{"model": "image captioner", "dataset": "rendered dice on a table", "train_examples": 145000, "image_size": 64, "crop_scale_min": 1, "horizontal_flip": true, "translate": 0.06, "tokenizer": "word", "vocab_size": 28, "encoder_arch": "resnet", "encoder_norm": "batchnorm", "encoder_activation": "silu", "encoder_channel_attention": "eca", "encoder_drop_path": 0.1, "encoder_depths": [4, 4, 4], "encoder_kernel_size": 3, "encoder_stem": "deep", "encoder_avg_pool_shortcut": true, "encoder_widths": [96, 144, 208], "fusion": "cross_attention", "label_smoothing": 0.1, "decoder_width": 128, "decoder_layers": 7, "decoder_norm": "layernorm", "decoder_norm_position": "pre", "decoder_activation": "quick_gelu", "decoder_mlp_ratio": 3, "decoder_head_dim": 64, "decoder_fused_qkv": true, "decoder_bias": "all", "decoder_qk_norm": true, "decoder_parallel_block": false, "decoder_dropout": 0.05, "decoder_inner_norm": false, "decoder_drop_path": 0.15, "decoder_positions": "learned", "decoder_cross_attention_every": 2, "decoder_tie_embeddings": true, "init": "xavier_uniform", "residual_init": "none", "optimizer": "adamw", "lr": 0.0033, "beta1": 0.9, "beta2": 0.999, "eps": 1e-08, "steps": 8500, "batch_size": 128, "epochs": 7.5, "lr_schedule": "linear", "final_lr_fraction": 0, "warmup_steps": 850, "weight_decay": 0.1}
Rows from block 7 of the image encoder of a small image captioner, named by matrix and row number. Rows with one number belong to one channel. Each number is 128 + 24 x the weight over its row's rms, rounded and kept within 0 to 255. All counts start at 0. Numbers have three digits each.
Before each channel's rows are labels from the 100 images, of 14976, where the channel reaches its highest value: "responds to" is what is common among them. Only what is clearly more common there than usual is listed. The data: rendered dice on a table.
# convs0: first 3x3 conv (encoder.blocks.7.convs.0.weight, 144x144x3x3, each kernel summed), inputs 0-143
# convs1: second 3x3 conv (encoder.blocks.7.convs.1.weight, 144x144x3x3, transposed, each kernel summed), outputs 0-143

responds to: three on top; blue die
convs0.126:107145154125127147171118120130102135124137156137162161149098053136110135179158149148137178143094148154161130159079163131110115151062123161131139155140124112094127110110102141116124126083111118119167179116116171170155093153146152138133152120130137138100130126110111135155131144144160136149135150117135164153150127127110133186198146145142162099151127145147133166126142121100132122121130162121126133125123122127139126150146127121135079
convs1.126:120094111101079088146099109142148082152126126151099128109137152106088112118097083104110148176154131071148110095134124095139127096144070126129105090123102117144103112141144111114127123173147121089127100133123144095106146106142104113130112117094123103144151122129153155095149118152094102112124121127142119099114140126131105110174097072119118137112167087111118122109131106142114106118103118122157135086117108104075126095099121122150179

responds to: dice: one; five on top; purple die; total: 5
convs0.22:135137147129174142147135132133149173144118122123142149112152155134115135097160165132131131167154151148164175170126105140138126141153154141121150130156107138143135146160150112138132114163134103126130177138162127159116134176106132091180165125149138118117130138180135142131161128113076107141122125172146121151150203148134155168182160159123152132125142145111139149106130184156155116139130128141161158161103141143168132163155125112138139
convs1.22:115092101123114106136093113116145092161123115116124139131112101108118113113087101109135088148118112105151108108128117079117133080124083121122109118116114105130119107110111122130119142108105116110147096123113121105116160077127140098123087132077127107092152128130129114095100138173096132099115122104114090117126134072083073100092100094102107142132113081137107111107093121113104148107064128127141131106120130126079121078080124123145129

responds to: two on top
convs0.110:141147144159155131141114121104114119128130139117092134136164094121101080091110125157157150097070144143111110122108158136139132140141102115127138102123160098090135156119128157156155180141106101130129172133127123143123094142134111104103124157132147123144108137050156105131106139124156127143123146135117118107119094126128111138036162167115129128085087122117115158088121069136117104119123161132118103134089130113115144119142168140113095
convs1.110:097136134099127145092115114127157130121127110119114155124096138142117144098136128113125111128178098122144151135147101140132121156093131097135113133159109102168135108104132084153099119155129142084150105107060154131107112133045126124078125109140109109087151118118097083120162088153138068116134098121118095124131163158133105121139119135151122115149116158159080104133117136106149124106124100127151089133161099114143084141137108116167151

responds to: one on top; brown die; blue die
convs0.79:116129112111155154139100121101083117131121098139081129118129105133136123134112091138134076114017129144111122124176118134146126129129119138132130115095158152124138096125150133143123147049107127146127122099157145153088140131141138097125095122133125139073131121143159136114126133126152176108116143129135099136121102084126094124070111150127124134142065122140141126146119128124143123125155139104140130123189155118142086090115122095120105
convs1.79:138115111081109115131082135106178119147083110076134102143107093106094126129126118095131105143149105076095127099095127103113116109118121084091102122088110105156111097125110127106103136118147105117124132160099112085126116105114109129129131112116114116089127115141089084123110094145099117130133111080144145113078131111079135088095087107156103145123140112127151093109139088130122141131135094131112091117111091094106160135115133143154088

responds to: purple die
convs0.69:095148167108154153151105135150112159105120154155159153129134129167101091112161139132137129148141149151158160170071118159126103140125159178135139137151106141107132111103092130114135111147102102108146194093107139155142128165150110104107155123163144143122135136171134182148145132113115108150131125124105095160146148132155121171140147167121156107101135141128081139082119149128147102085142132105151131159108132138157098150152110091133146
convs1.69:130120093134101101131107115110144086153122098116113134107126145118095123120092110075129081149138121087139095108119129091124145090157082110121107110120102119134116127122136122107124129141126133091138069139115134093113146083107117097098093129086139111132151116128133124096110121162110122099121118128104067100122140096100095092083084095104108102103127086117111082124113104119090091117086136121130104087122128125099110091089111118148139

responds to: one on top; black die; red die
convs0.115:128129094100126139127100108100096119126134102114060135123160117108089138136130088145150090120000120129128118130158130136146103126136100089128140113097118157117138133134155129143136148066112146150115137108149152139084107131142145112140121140131114091112139113138151130104108133124138168111121155137151133102128107092129068115084137152132116149143083122118155094161130110137135132147137150131123112122167144101147144105125115105101089
convs1.115:133115156108116121137093137142181143111127144100179089146119120111112132122156151095123123118224093109101138113089088136103093136095147117124080116100117110182115096116100142098116118149121139137129163120126117102150119111123107131146140123140173129090123125124070113130130113136123123135126135080134155110121120162095152105129106113138112102107139112121129109125159133149153110137148061131107119148135048112137140151141117123147153

responds to: one on top; total: 1
convs0.143:141142148120116137113089159138134112129146141098129105124116133068127139134123100139117161071121162141130113134175129128082125128136115109120149125127132097140111154140169130110155152127146166147112131158166124112148077112082109175168110149087155101135101113120122085115109137132126182124129135051150117111122067122148093121090122172143119123108122106153147087170132100152113135157138139107108133118091106100130153119111145136118153
convs1.143:075124121147154126158152111141129138133134130097118093087147112109104065093144160104172117145135081132102153113123133144103106149092176122155118121078110133103139121132092134083133105171099084146147123118107078119130165132124099082100142134165138167081093148143109137144139120127115085121115105091116136153109118170124158136130147131121124127084141128104099148107120155129139107119158112139128111142100107171144125130138118081154125

responds to: five on top; blue die; total: 5
convs0.138:121122181128131125133119118235112110133143146123137096114092133114091096119109117146130137123171120137103124110098118111126135120127136183156137115146113105145112131109149151119146133178150136095115129154093099119142120141128114142060106138122185128141114129125105142135143126122147060123129115093071117151083085120113110112133116132138141098078145111130103133135140153158121142151115156104132112108097152133131109108109131112118187
convs1.138:122111118101138125138109125105143134122133108108133130073075127095128092119110131122166089129127095131106126089117140118050104127113125135123130129109117130127138097114113141090149086128086139119135123100125092112129122117072088084083114118118148125113130106155097086113109111133119116121105084058074109114103119102128124116117118093114138089096103112090100109118135110103125074094122123109128093147124113141127113122113103080162132

responds to: two on top; total: 2
convs0.114:144126135125114108155136108166116123153127163127136108101140118128179092103114123154139097105167098152096121095161129128117141112102089158112105139080159107121126159176159137172117131102146120109117111147184095123140139113094136099170109133073176151126063162146071148109131142130092142128100126117124097129103105129143135114127128140126118143148128125121136138089099149162121127173128149130114153122112086139114115107117135116119194
convs1.114:094144124105136110129077119058143149128093108101126137121100108109064131113154144095149111143080104107119137141103119126116105137105156116127116097114087115117126091081062122116133103124102106145142121114092096112099117126116135114068144111145073126090128093106126102141121102130129074130139118122104123151109138116118165130125125126133117133116118148125108141113125109084143124065151129123144093152130146089125114153133108114157071

responds to: six on top; blue die; total: 6
convs0.67:109128107096135140125138123132082136109121122190098124122143160133108129124111092147139137151099171136128126122075104129149128132161129165127121134111135136057133112132105122125133135098122123115134124097169103117135164140159125123171129119116116115199129152121196236120122136123150151128142129163099132162126125092132090139145125121117133133111109145124124149093117090139120173100147139122137139138149144129133129122125142123112058
convs1.67:102133092135103122136127094112115115141118097117070130077145113129116103110116125082130106149064136111115129139101146094143135113130123101103131119115117135065121113112122102083139086097126090132116122132124115110080118113115104102128109112118109122136122114144123128110090109131127124121089121142109133096102088105131135137102095109111124088054110124069152131123110119106138073108110151115152102113086142086129114130132089094138070

responds to: two on top; total: 2
convs0.46:120131129130121105129093113187120116140138166141141090104141126126163092157134122141124116128168137139096101094172138115101171115178097163184113127119151123112118129174142152113132130129123122116154103128165125102137133110104094144171112134100160141108090158125163121134113135116115139117137131079133087144118097116103101105125106142127144099088125123126142143124133148164108069156122148138115170116130188103122137102116143060105161
convs1.46:117124130130138125123168133074119156127119099068109159144126104115149131076128151125150106131056081145135129119128132137130130128070173094109126143113113133119142108116082114168130121096123123140131139115102124136101097148063158087050156123136089154117115125118096101128132118113140080125102115161113130136118141095121141129127144126126127157160128140123101155112106119085143186097153143129122109115144107128116106168145116143134108

responds to: two on top; blue die; total: 2
convs0.103:178130114124130124133113099054101104083135142139143119118112116152121096151117121157132152121100101135084099111140159122173110116091100111135112112125162116123135089137059122152132164131080123115140113088097126148140125132172135126119112151094120155096091138088173130127109148111157133115111150150118096158157121077124124142140140166132159139115079127124116163083151124105123095122138153081117137122137110128116116126137150094117169
convs1.103:122118125123144112153133119114154148166112077044101138150101105096109151108149141116148111126106088109133133138109136116113084126091176075084127133117107140130135124142132099134138130101145102144125137145093117141086117122072141117095136067151136123119114120141099077115126077143096095119125111120124138129096152107127159118140098107121132164143141140100118143112132095125164157130143104160131090127137078101125103156140102129165094

responds to: two on top; total: 2
convs0.55:139116157132131112119099122108120117129132158111086120094197109099071109106107139151127169102089135134122113126134146135160106137125087105122127099125148113110140170112162130150182179131124148139135153144122120125082090126152101118131120151104144111143091106060160119097111140130139155143117147144133111089120088121115123125097161146128134129070106117088137154087124115163115107163109161139106127142078103105108163124140138127109116
convs1.55:102131132123131108134132121093156143124126115105148137140086158116135137097138129111146095117168077118149138111146107132086102133065147115135124123123103139166133118112094105137114103134114117121167128120088119130134129115056150107071141100148161149093130132131045059125127095133123077119135108097098116137123133122138151115145126128111143128158134147155080126119147107100144116092138111149134108130162110114124076138150117121180133

responds to: one on top; blue die; total: 1
convs0.109:142143094109127124117136088094100115132128085123072126133136115107108144121129091128119095123004121120114124110158127118167107114150110088111139124112118123114122115130133123147118136093138136138116115112164162139090135117120137112143115114115105115125134116139179137118125127127136167095129133194115163092109106098103067099117097142136121172127092118148143098154126085105141166137126130117139129105165157133130115102115139143118092
convs1.109:098114135112135118151095127135150159134110127088145081109106090107119107124123146111131139102214088114102151108060110117139086125080132127130110115088123132137113129139127140067132129148124103145116136129156093106139127113171091141158135121146137138103095123122101168131123114136123142129109119090151135121087093130123165118143121124145118092089154128107150116104127128147179078141132093139108130140104057117139164127152111109132125

responds to: one on top; blue die
convs0.49:115130171136143156143128111149142154130144143106121169140121115096119137132155175135138181130138141135102158151073143135086141153114111123120147135169109155100131124135144126130145148094131119164136175146154144181154080127096136142143156129129164124137139121078060106139116125133160107141134148087137171150150145124137180160186178136120174092125112150138162129146152115125116112122143130143127117133125129112152171139152112147141083
convs1.49:109092110085102102149080074112152111160122114133109155098106082127098104114097100105127134177120111075142117120065124092134088103105047101114109111126102105131108097129125113085118112111122105123125151128127141113097157103131084125143134097110116077112154131124129127119124115143096111129121109115129101115134152107136097096132144083140102155084129123112103110121107115128127099121086112113161126112109098102120129104111104110146114

responds to: two on top; total: 2
convs0.47:192134153148128113140118121125122124131154188114118124118179058117086130093125133155137170111126148153135126131127155124159115124125109112114119116131144064120128115104129132146177204148128165140143152126099122109100110131128098141110121165115153123151113134086136106107120150141147123152118150142119107088138081134115096141082158171144121133070102116133117172108114120120110122138112170115114136128089105131101128125145162132096140
convs1.47:087158124129115126139149131103132117140123104108122126125110148100139122096117100136138098124156093141131129104162093122098108141058156109124128134108120138146146131117110102131122110128107113079157125110070127113107124135046154085050124108151134141093122135101069088094122111123134062111120104102095104123122112125112102118139115148113128124156132133132078136091132097125112126098135132129115115122158108123125072107123115106164129

responds to: three on top; brown die
convs0.45:084129124119161159175123134177112145129145122106118149111121099138103152143150138172150139136112135185146132147111155116126129139118123164129144147130149165106143128114143148079111151118098131118117167106186151160137095159131094128207125127130161161090134127149099121133106146124129142138126155129151127164154143090126122137145172177131133101138110142104140122142128169128116088125142149138139157146176152150114147134109101083129066
convs1.45:118114116106123121083130125092166120115092116128126124127106107123097099122126103121112105169157126098111129100162082102125129111121127081124093117114124084162125082093083095159098131126111123108118133114058123111112141106098130099076110093130119104103138142080153086105150106141135072123111114107096128126104150106096090086131094092120100147137121099142111096110124106113134150110102130123131101103100148106111107116114131131166154

responds to: dice: three; black die
convs0.137:176148122120105154129087145127131121118136113121102157147128087124147162122113105129128096076062139141079135094117078102119139138155108110128120150106147120125104135124100129151131136120118122155129138098130098154139122132112146154115117138114089116079109112105125118094110134129107165124143134096130109121066102116145135159077093132141073153113118093148135145171143082120139164114117129112118120117143154126136112062128183146079143
convs1.137:126119135096059136155092095128133123132137162124123159114110114124127111112145129121097128123129131123180144154116144092132105132124102140128046118143135136137113120151157129123124124155142161142157106149165173103120146140149099107132125133106154118102117139161127144050159133161080157119102122123143100096102135118145124125115127114110107122097128096084140155130090135122164104135082103132111145074113073129113119079142102124090116

responds to: three on top; blue die
convs0.99:164158154176126158132085157115105124120139138099119130109181083124083139125135129162145160109069138166153148150115187124133154135125123131094108135119143101137129137090125116110139192128122159120139121129118160131097110153124115114068118159152154147115125112110116100099114154131117142132106138139113137114138109123090112157095127193134129097093103102084133159123130178120140078126124152125121116140120113102097109132124154087108113
convs1.99:081135125111131108171122106120179105131134084110118111141109152096128117133112087147128117122185094129113132130147065103125118126109152114123126133095136138187136106088125097123117115162101094111136108132056091118089143112109128113131126062139149134108119138081133087140098111121133070099127110125134116123086109141124085103132119154153109139142135119157101110105143100121124153091123139124108132134150133128124144099116130136194133

responds to: one on top; blue die
convs0.30:120127163148150177139128153160139128135130124099131150149110116093127132134143169136169155091119137130132166150051141168103149173128123121116130131155123159115129113130149126126141143094125122176140134139146129166145081168111119113140129125154165130138162120081066107156121128144169104125118155091148154139126132141150164175088142148118149081120117130113173148164153121130134094124166132148136108162134116114144171134135106143154093
convs1.30:099103121065114141142063127104166121165106123144107154123099076136093104121117086115129138171129106068163127139070112118133089126107094112129102095128102089136115111120126113095111121107129113115131103140117109103113156105135081138144115099117130083101155130116132122139132112150117120114130105117126104110101161137136076100106130111166102162082135136129099097109114112112126100097130099107185133128108106100125126124113119113160107

responds to: blue die; brown die
convs0.40:116107178099170145166118108132093160146139159139150135128124083130098122174130137149136154151088134159150134160144132135126099121077149166153145154141134090100145139143078145115155138119145170116162188143076130158120094177162131138120150121143120141110117115139160150149138140115126076144149138095124132177155120114125112153149169140126156128107152149147096154105120126122148122137123157124126135160082116113159121149150129096123091
convs1.40:147111096125107112142128115115115103143135102129102133135114145092100131113096100096142089154128122099140106107157149092118131095131090116125122110108092123110124098136141113143152109123104102108130111102094119078091155090113139086059094126113144108170162108154118129106092111154112090110113112127080107099116128102126099104119081079092130103157118094117089103121108111140104130111094135110142089103133119097111067114106122122150146

responds to: purple die; dice: one; total: 5
convs0.34:121144157121169139153122116146148170130115139144154155128124157148116119110165154119134127174161144147165175180097108155129153130160156159137142132160091135133130141131141119132123096170126095111140181131142128157115144177113123096159173121159146127103132144190139151148159126116091106146133111142139111163159185150129143154169159165121155122115151145123136140107123175139141107106130124136156152154112164127163123157170110118139150
convs1.34:122105092120108106132098106119148082163115106109113139116111107099102116114087101092139092164113116091137099107124123078111132072124086118115099110117108107129116105111116126120124129118112122103143100129107122080126152077112132094115097130075126112109160131124130112095107129153107124100121111110110086104127134087084085108094099090103104121116119095117102110106107111114086122115089128122142119107116129118078115078076121112157132

responds to: one on top; blue die; total: 1
convs0.39:152135126124109146122067137146113112128117135147120123109138096141117108127110075123111124115115140142141122115158108123150171112163090184150120123131151117156125110101081151116118121135100126122119125097197136123150108149163117128164124115124130126082125109107136126132122130134120147107134129098154109141116090131134048134078103138149111133093095119144181141193138116106112091090129115112124133110080189089130114106123156094124120
convs1.39:068132149113152142165121129125145148171114121064101114152108070107151117114140184162171141161113093116124148104132154111094141110111138098112113127097143126124136129143142136123127144097143097160141134169169110134112115130125117125132156121154141138090111179133124086140149130120068132128088107061152141140113116131114164126126164148149103177131176116148123138110120128143164170130136124132127152120106132144105165135131161132138098

responds to: black die
convs0.21:151200112111082137130133098109127087113119123126145142153126098138151122131148123136074139120128113135086138139135125097138137156120131126127095129084147128128109125122099118164100144104132134144161084116139148130143143062116142138131082132090122127127052131094125123122132135125136142094128131129123101079095108107129157169209102164137138143160125094139119131121140083096150150103098130088088114102142133135108106128119155153112133
convs1.21:072127093102090200128107153113089110167157151150104152104142134128100090110142132114162130134107128127133146168126147128104106160143118123142075124112112135145154136152117124110092126129140125107111130120116181117112140099131129074111075120121115137125142139162163148082181141154090135135110109123127076159101152148129116124168126121129124132109132107082138061136094157123138108133137121155147134095109120112102138103128100099140109

responds to: white die
convs0.1:163131122120089111104108133101116104101138127103144129137127104119137145152112068137082146101131151147122124119174118112150142119125116121130130132119165115144114125097124118109128166080121168099157125109127179135128106089111128178129117144104110143139120111101125125109110131155133187126147129115129119107136059104114051127079137152139129115113143125182123115155122050081116134120133125103080134094150129121106125097110160129120137
convs1.1:072124117135148118122134119130101142172136106110102076125125152132103099091122153092157116138121088113080141109116148116109135128137161125139109123072099134112130091146100133112101111161126063156106143127142113120127161153132131072133141103169109180122087141162158134129152120137096114119114109122140145153092108152126171135156114130120110165122140120062139144123093182116142155095150143159146121117137140127098148125172121129109126

responds to: six on top; red die
convs0.42:150129113144106132103108145112150117112147135095148145137137078099132154135094088147105160084114163141076113128178122105105142144153124099127111147115153074110117120098128125117124176097113166100147123121124137116129089118090136176140109158099111118113117113109137085117088133134129184114135133066126131121122098091125097136081129150134118125139141108153106123098113086070115127134130135103091126111159129127108136098119174161097135
convs1.42:118144119124140119150129109133090149161137128147126062107133180139090084110120151086163111103124076125120131090102171134117118137130169151160138129076119139088127136149145126109143109178141094151125147148102126141129189143149138083112128121164130159136062127173142150132143121136116097136136116126140129152096077165148168135160106152139146141102136129088115152141109163128133136126164103139141103131115122121127119114157090122108116

responds to: blue die; dice: three
convs0.62:132123116130128141145125130138129094126134122101116128131154050128152123115120123156147127092149086156103092071129125151115110125082115129103121146127134134101129119130123115134101169092116123107153094130140113134145108154109137113169139132096151154093087137143069125122103141146145135127110119143130082138080112118129135166113096122142132145136135078105135186114118119113052129142136148125108135068121055130077125102135130125110117
convs1.62:112119151114158082097093139114135138135124128145138126082101146129088137130129133076126110156098154101166071095127132116126177079164116138163066106133089110108113111143144127117126106145133131114153057143137137112087150130149110136096138117127088119111123096131142135130158121185098145115139125127122107130125162110112111107127072100121108134117130103132118144124103120127108141095113115135130105181197156089099118123139126123118119

responds to: teal die; dice: three
convs0.24:120115146119148187128115146134117144142131120132104130122127132118127151115103124132229110125105140139074126146134112140125143113114145121128114136137122133093148112167123113148139137092149130104108126141123097131119124196128140142132070130157112113160188129108141156136123129141165074111137148160119094174074139100165092067137128082122106154144153147125130081134108108129122161149147123132132139146140094104136126094110121124113095
convs1.24:105058140106116167134117166110131157153114148138119149110113126128132116132091137100184068146106105109110109133120153109133117123130084117145089118117121143102144131108120135118144132084117115124090154121135140110088128134112083132142052109128127117136141101151135134140135120158124147126126112128133059130069132093134111075103101066173134136132116119132135041127102130112111115116116128129142116142135130129142148137112120116152108

responds to: five on top; orange die
convs0.54:124135165148115159151114134128110113125142155122132144157101022135111096148133127138135132103077151125150142151053159166140114153076118151122121134133135077110126104092066167131132144070116113130151159108122135139149087144139139121112133136140117150124093120126107143148124132127169125151132129110112112104134095115118135178107128143136164124157115114160130151102130124085124133131130155102119099131109090142124127135138140145135077
convs1.54:128121113094081113156069129135154105146141089139103156085085154098108113103115101122147134145136105113154108123107139133077072124122100127127107109126102121136085125165166124112149119154142133090142080110143139091104127112104085115121130122098140105129132087168106116106135103135106136111122087104128093068110150139149107101123116113119121108098133117096084120118139120136117065129147101097148113120129093108127084116113114113145164

responds to: five on top; blue die; total: 5
convs0.108:121141146115180155178111134105127163138126114106137153130135116108118141116162161149145162156120139178176181185125123143125123146109141110104155145163131145119142138135142097117137141113112115157140157126146137176138108177125121116152165135144147120124156117135103131146149147127115126145110140141160147164157168140133160188177159167132157109118119142098150166118148129131146102114133143134141148166114077110154159162153110102146070
convs1.108:114097105105109105140068109125155091170112123136113138137117105122112106122090093100122119167118118071144104113108116086135136072129083120137093100124106100139111107119107127122115131125120116101148094137128128089117163083135124119138095122082117103105151142133150129106115130167077133107129115112127108113124131095090075096113089094115098149120141097141115106115101120118098143104081120129162132110127131117067140084085140129151130